config.yaml
arch: "res2net"
model: "image classifier"
dataset: "small charts drawn from random numbers"
targets: ["trend"]
norm: "batchnorm"
activation: "gelu"
kernel_size: 3
stem: "single"
loss: "cross_entropy"
muon_scale: "original"
momentum: 0.95
orthogonalizer: "newton_schulz_5"
grad_clip: 1.0
batch_size: 384
Rows from block 4, named by matrix and row number. Each number is 500 + 50 x the weight over its row's rms, rounded and kept within 0 to 999. All counts start at 0. Numbers have three digits each. After the name is the row's rms in percent of the matrix's.
# c10: first pointwise conv, stride 2 (model.blocks.4.c1.0.weight, 384x192x1x1), inputs 0-63
c10.264 103:538486497486498475553475490455458539569512490424446563530515470553454541504529486448584534489492463531510488573496570461482535484521476468445492566566439524496489534483537458490503561467532528
c10.265 098:439563446546468466563470430543507565584436554502495439465548538517461562487504440486536526517489486489501472603522533566497476478543506569546491437432433499520460478513406467471366564546553456
c10.266 104:526511493603469388529506462516553486543521520602648460566503507490505503486458434608445582522528445536463598518526469504473579460516417520559513520463482508475440599524480502556466548580436490
c10.267 113:493478475578506533441460501407538521583566565553519441510491502477473494403538575504555444446490560541568447464434500490515471578448498484496436578446454426486562456533551623549516413501495567
c10.268 106:502494520439488413510469500463490464441504478483501435410488507460457576574435516423470460506491442500475502492528529581561426550403447506477488545382505504570439471440451510458574521454502519
c10.269 116:486446485382376431600417537516375595565561468528440578527477455463457472473558462575512428489541469443479464483429456533419574514497625533473517462481492453518472521582530569460414480447491488
c10.270 107:410507471511492448475460491539469493499529563465545483488549456576588451482418531425450520506469434445467538455466559517450465406496534552507524451528496427544568489344485565399520521468526402
c10.271 096:492561461431451528491518484353467644522520501511444570488416512532545469464475448502521459563476465375433465535574505472498469403496421496476539554468504499510507419519568555459519535512612547
c10.272 108:452437509518508489475453491563435484464523394422533435490523429534555503485500472471584519483557492487529491504442420488417556498465451469573547584517553557488515552470460562537513590485482453
c10.273 114:479533564494478516511487503520430441549539553372490445525419497493533512459515460412506495463437458464565380437464472460473557436469468488412421390500534376448423451485498449525483505534428429
c10.274 100:514548442422460546491494498538468425537515497549516503420536474511575406461539409498586457476477534470502353534472466559575598494466430477545506525517521457432459489485442455533539483487465581
c10.275 101:456477428537499456516432466588431504593497474534505455562387461452529514482465508495503462499519420416506528549461466470490537502467437519467352541484428494362518445501502572514557473518475512
c10.276 109:576463445514495547473523490520481552496510489554610505571524447465419570556454490519465468542587530501498512451520474552499451514536470485461489454522431532521501539473417477410455542530559468
c10.277 123:537523441386434475535415526440397527501475437443533574565497515542473509525524444499497515457573559525530461481549537504495542442511418441580483496498506528500563519481556545463503469469488520
c10.278 103:459463540493508506486544460448553460474453508660547473560551490526440502440492437505551552510663488527521549510380489555474376444541451566428511402513569562518475431458522476444377525507553565
c10.279 101:639621531469499457524455547495511513538477548533515518474495457581416463359546522512484513470510492496441558507443545479449532680564484516506538453486412502517575584455522485537479526524478476
c10.280 106:427513590520398541468472547481514475506497594472641402484512537510446484520442499473528423532421467517534581492530493479539499528437572369478546428545558425454436535447420452504533609471501405
c10.281 096:488506516560539540398473439470499447413475526554510534490601412618568542443524428499439513487494479549471521505507450564499572509480512501582525496501476462510587567453527425550520478547422490
c10.282 117:536483524454380430476447548510444545488603499457537456520506461452597517522537541475558506543515462593485475489524456575601414467506503400467514534496540469527537436614552523455482521407458509
c10.283 111:548638501474538467491581418480488476531429536490522460447565497511470512495533400528477517565492536478484488460446477483564479438501508549565442525495570493545535430510504526529524516511436391
c10.284 097:448504463498442466410468488486548616551506487469463467488548483483469590511538642525469512499381553390450539423475540491429498492518399508459533463519457503575472556568520459558454475462437468
c10.285 100:480504545413506534477457467500471552569447516466432486458463510543474442485475503558535396563532546476537564547488488508524502540586514460499500520419486529573450490527454409547448567451473488
c10.286 107:553540458416526488495426559512541465488509591465367520466543520533423499459470454536495632458575466509569555554553576419478536555479455581537534494662467542542526521521584546548469510545569516
c10.287 109:385425452603497516618450395492468470412526470646569598467452554615570493455452479501621613512501559485473530526448514406511468485499499405418504450526494507541550564456528514514507413533535470
c10.288 084:523530522569455468600534509562448513545482468614564597436599522500502522492462536474502504494476502610437467580494449552442516503444608593455500469451417519520483521426582479473449471463503544
c10.289 102:519479552565441523616511463483476485484489506525513499493615567492481523452499544487470448429496379440536449452489410502518615559439524561508510576437500468512521520439552515480485416448508597
c10.290 098:491456525477476421486536403561515578504549511551444508557540440446407479454525500488581495558503602452384425496485451631429514601458507573520525507407452503478384444462526511412437510463570497
c10.291 103:484417579578459431537522536449505489591574452504471494580469487492519418536429446491452522517541513495455481536507411579563516561535607484513502376591515467531496534483494580435495457555384507
c10.292 103:509369459519523425485557493498493565580502478597521462487521442423483522571496466479627429496537502584364593459495442473479520563500468476498465479502478547430440529459450572584483456480528408
c10.293 097:499473483491529457481536553475461479519527499600556452535595574523417569426511504487416534560512436542653450519522579449488493486626490576513507524540419441487532489537421462556503524493602459
c10.294 092:495464506490470399562439541501521519409459491513542515509522559398490630407444449559440476571533475441536530466553450480456496439481457488580499574592458545575544435545517472566512422530446410
c10.295 097:559552551467542452575500517530458430530508523553458453402436447470498588478608515501579480571539434535483521467463538489497469548531480496482545580539638522513522549586408510441534479459381612
c10.296 096:464397446415462445517555529490471527506467473529490523403452450404537453498505506431454465548665548398577454510426545515563482446539530594481563437488429452447524448600579547419498461420472536
c10.297 090:462475462460610458523563449561536532599446475425413561482485540470469530512448559473493534533538524457525539528411531482477531559430436570614471527527470520511450557526489431423516399416530442
c10.298 103:535547593477533441565586479535424545458516475565432477524453479469515593505499564568536538411449489445553504439544495475451509478525514468443529526440522546541611506438534560410637490595576556
c10.299 102:548428541532537408526510516505478587494559623500480454436494511427458542597546592523402521519451367599438512480432588408539537499477497572374485481452463458493589491489440523457522541533425513
c10.300 105:499505475506544490340615431465549515354434513547441590510492544450481471422487455504570497457523502458480421467465542513580460438508570515497448464559546487447567529447484494423539509567604499
c10.301 097:529532537533459527508476541544474450531471521550549559421473605597543447503483508517500499530475524420538534578527600464490450502535415470529541552544505494476602490508498534395418492544576493
c10.302 091:514541502544496514526534412536543536495498466507483435464533530539488472496488497472525466473403506637504503476436485473464512536485342500470524499531570441488480612478498562437602503466450488
c10.303 088:563624553485503574538515476473532487472530462560431558484443499398506520470455568490507579580584429442607556510489531500577561574557479526536547433436500467488451484570575545468562479468582443
c10.304 100:478473510490490574556431452498469421412289521440428525498541539476495517550419475515509479487361443599502489500488482447489477560429475355535538409506488453493484473508545461523502460452527462
c10.305 095:502492516519467410457550507495446477408548418422532553452513500482468452450481444553431558482478471427567496449483517457544476537439553534535570517419687496484554495463510454606473469525557482
c10.306 098:445549473524510469543567510527533539487600505387576526472518440530442471621509511481399547489494545527472607528455547407494499471538575528534495453509490497588506594435404472469483487424493469
c10.307 104:430494548504535435481595471466478553505446452501557496501490477610497412543615517470403540529461593502505548569486547474474502436604476482532374483503482538488495542527460506488561418482486441
c10.308 107:515499518553470406467542508467536487598546480387540514568575437483536554532551528577481480525516474593493436509535494474526453472523452551506536437566577542499526648539512456530510516513525528
c10.309 099:442568647426478422519570561493475557457496477455510459428579552526592534428470428509524500430437549526546534505475549540546474498525560509492513445571521503584516472391498521467531457594674467
c10.310 103:591527478513497426495586534474562600567551518479431475462443489482500594534470590480464456545601567535539509510544487494554547606518508514505478510475442569465480424575446455518532357562619439
c10.311 102:525555519502520563443486468375496426467553574523421516450510491459424479454412578456540547485568513484419498537543436497538536540503473470415507471483457530457413510564580423518469467494527520
c10.312 105:486459514568538508470477532545500547525447455469537509493560566511501527580570512502595591505435544493423568478488465505465449507551516585524438583429376530502455562452435456455496547509593489
c10.313 098:532491463494576479498525552500494431523544577481525540509530431489412456507479456529446528536414503558496544536456493459494436631484352502488525509438566492490519380446483510536506347489495435
c10.314 104:524550532502569498438440489540468518527531595406403486579467615553529437439484510562470545455494506488528494496513509472521584482465515456524495561540513469486544559516524483541399452531531500
c10.315 103:545450529558467484511483481470508467369518411493435551503452510415455506410582453527566583511468515460434570496546436442567451547507479553572518438510497554508551544461457581516433456509556512
c10.316 099:428461567456498519539524559427462468468456545542477479547511540436553506425469462478514448515432426509503523477538546528497473484449499502506512507574568480482458401547453463509444441494517453
c10.317 099:461510522517538576429467484461426466532582504504434549383545657510571552480461444512573498512496477480536444529479455536547516552471574496516586552464585541508483503525580520494501459455437407
c10.318 107:539546501520563505552511545534567492474480469525492488661594453576431526485437489472437560557528492434547548558337517550515547431442529549530414523540471472465472521431533575486492492494537462
c10.319 092:556628509528479482547464547525595551487673490593512510456490588460407517531521409520516457491470507535510510527467501529490468554525577603516492483430479475471547491380541602471515466529588502
c10.320 113:520483535446634531489468626510483485517515622468565525540488445491516492523496485518442468474521534514473501468470448466517523559468431604536531533444480569516501540511560434593595556435530420
c10.321 089:446591486551502420526550507534557392573459475459441439493463465624466531510397458440520522447567445507560552469523547476420437507448519513552487527445480478511550478510458584543511492489518533
c10.322 106:532401392481513513463463498529434560526466649486530604490571583414477545516480479460544466484465576482464510404452474449425537484483535509565442445526466442523569509435522503559493463578453472
c10.323 106:532470483553528479549541432529510512530527516482566499455477426429538510461532548469559489433553520491568473447515497475568521475439463498456496482371508568461469471549602489461505472390462441
c10.324 102:481540509441545457559537539509530546502455592448535501496520378504458475445464493459376467524497432529612527414497533424554437583439475411573563516516500456541498514501463388533408441470544515
c10.325 096:416487463424549421461528444532482547523530590453505546533526500437474593534444510499507463465501562419512499502494466504373535463600559499522424559486452563507448465604546452424546470564480544
c10.326 105:525566550512491427425479467562474493412563541510418548585440473496544479554490511425605470537457494483488448469429533453455530510452412518487549461476515521467439403580528554488509453453570484
c10.327 088:501375465477475398595600534481547519494586575569473414427448467480421495486534444455507475465536542599527594552424508553483476605401493570450513434537489461477406468490537438516432546472483500
c10.328 093:445503503536542481585562411615490564528560504491492513556457524444501597399427504433515531513515423483369532472533579415432436517465585565451445467528443578603467459530561512570568544438550500
c10.329 098:499556464413451550558618465505502506461531458516500490585488417406484469405448476460437388510436537457584460519554482485494577497485449525457551472566384451525572564512520474498481475498403461
c10.330 095:445538435494402483420570439436486455480504520514577551386550487426544446530466540469464420484513483473567569496568537479507411440491439527528368429536544586508547493425444568424366467534498475
c10.331 106:491504619549491522534485644492482472526578460554535406560444427472496545419511510477473557550561477496505526474472536521436471441471537512474528460577514459410451466561643568476534433480437550
c10.332 100:492544542436490435535431468445471408492450501404516422552449506471456557570421480560491587411454544444528584526465453456556533495503387439505486492433470545448569618502417540485463445502537445
c10.333 107:472489573517466496471387495485549452422431487536504477441567432488569430484528498525466540605485496540478485437506513507571539438388492558504424486480494566524439504542413528504549536441428508
c10.334 109:514507493487482521543509488474458562542495531446551465533510517479484555524595492622589482440428415530513441574516513448510455521636500450460537641450544447487463449448454455495474417538468472
c10.335 105:606481564416447493490541456459504465571596467417575456503485548544460481447379509491468536507493557549499436604579445555449476522462476544528556432501457588536567495579529578499519414484481581
c10.336 098:491537549477495413463440532438501481484501516433435499541484509499393469591408507488619510491458566461492525402493478526461457457502496639584471491496561496462573476405534521477448468433491538
c10.337 101:478459511489467448508522530525479424487479511485548460533490590462477571547486590453432523447508574552470474495581445543442539453435592475520637451511550427520572544406411483450568513452505552
c10.338 109:573508544502484489490488529551415472517450463547607503519484527592589498546430446566519491443425458499501661546525524418468489425446500450538514459478446471518572512501503567377420569475460569
c10.339 092:487511499482436487535615561509578506469625465420429504455486551454501464544522438512477489562566523491494447532480562466528548518513508558510459470565507508541483522618479451499463472509460500
c10.340 088:475559548497533460571490385481460506488454549517526465534492533513562479490439502432505354487460517349480538593630510476483546453502478506561496482525511518481529519448478436420533475535557407
c10.341 099:486491472484524507585490347491529514504491533476519508482541446585457525459466546482477466521480500604614471513484502577443556491521474449475593498494353499368499527424550532497507435488540484
c10.342 104:515508528476532447562446465487507453547530534433522561510478515443530546465460472473496546589490542469491509470519385496576560469431522570549434466494552458478545560537499508514411462517492477
c10.343 103:542501458377502561485467472537507464401420482493477484460450581419542488550437498553542435514433450452524560512435442584526425538511467531403450570549562482465473526495540584497502435512455439
c10.344 091:487613521564620479488568492498537599518579519449500534551480509460523529521472491496553495449486547530553529573466550457450465473539511460488473528483468563499497453497472441558523575466474491
c10.345 099:447454406541506523529526501500422502439447420529589553409477483516505434457465433471570438549479504532507568544513540483551424607456483467524467490514551434533477548492453399473498570477542492
c10.346 105:487564435502485530515402502452526581498586511430431528544567524455522381513508416491449511548417514494533340479508589565460529542548446555484456434444603480580461502554402542456543414555588470
c10.347 095:384461546525499499450548501492496504451480461496481435513447533497488488423463541542527499478487450512406487524471501435483598536508591559486524505458500481533452590457526476509442496588564448
c10.348 102:501541597560398530504591585475531470540519508566541516489488522511570500422575530527525457450508445517472526645469500497442450539549506546413534458534471531467389444541498454467510433553482521
c10.349 091:530407430485472452480535509465489487378521569532541463429473582573489500398397418549505411441460467544475511491493507564533446444460504448424474531529606435530516402499504513528533540467446445
c10.350 099:478446542470516452500453421506420506435559435521427498445545400556493440498487478580529537458496487474531468406439519496531412609521410505607501564488514558428604511548494543477450505468540480
c10.351 106:515499430515472497497469491535442502487557419507487548442475493532474514397537470444574494498409583501493553421575463523477513553480477513480463333452555494496550489398466580470502589434572444
c10.352 096:482539502544520544458462591494509519552556518491464584586482532444470544493452528531461455534522392479495437463512468487494588463484497556431544495389539440516433542485402536549464537469504487
c10.353 094:465480569454575440427503451520473489513482483483550416576570512492442498495521508415438507516493567538452541487556508584491489526488534499424552458581500508488434456536547501461497508413501482
c10.354 105:494468506390527505455486574570432487546508521468509409502499485526418581434435427496474485492468541496535497479576482497530577483525439551425535446419468560436548597557513540518528523509597527
c10.355 099:530461495545479446488554424502504479483510481424609470583466462486485465481493515506449506457515490565512545446537528517544500509443462490426597567501509422519495504562405483444479452507410491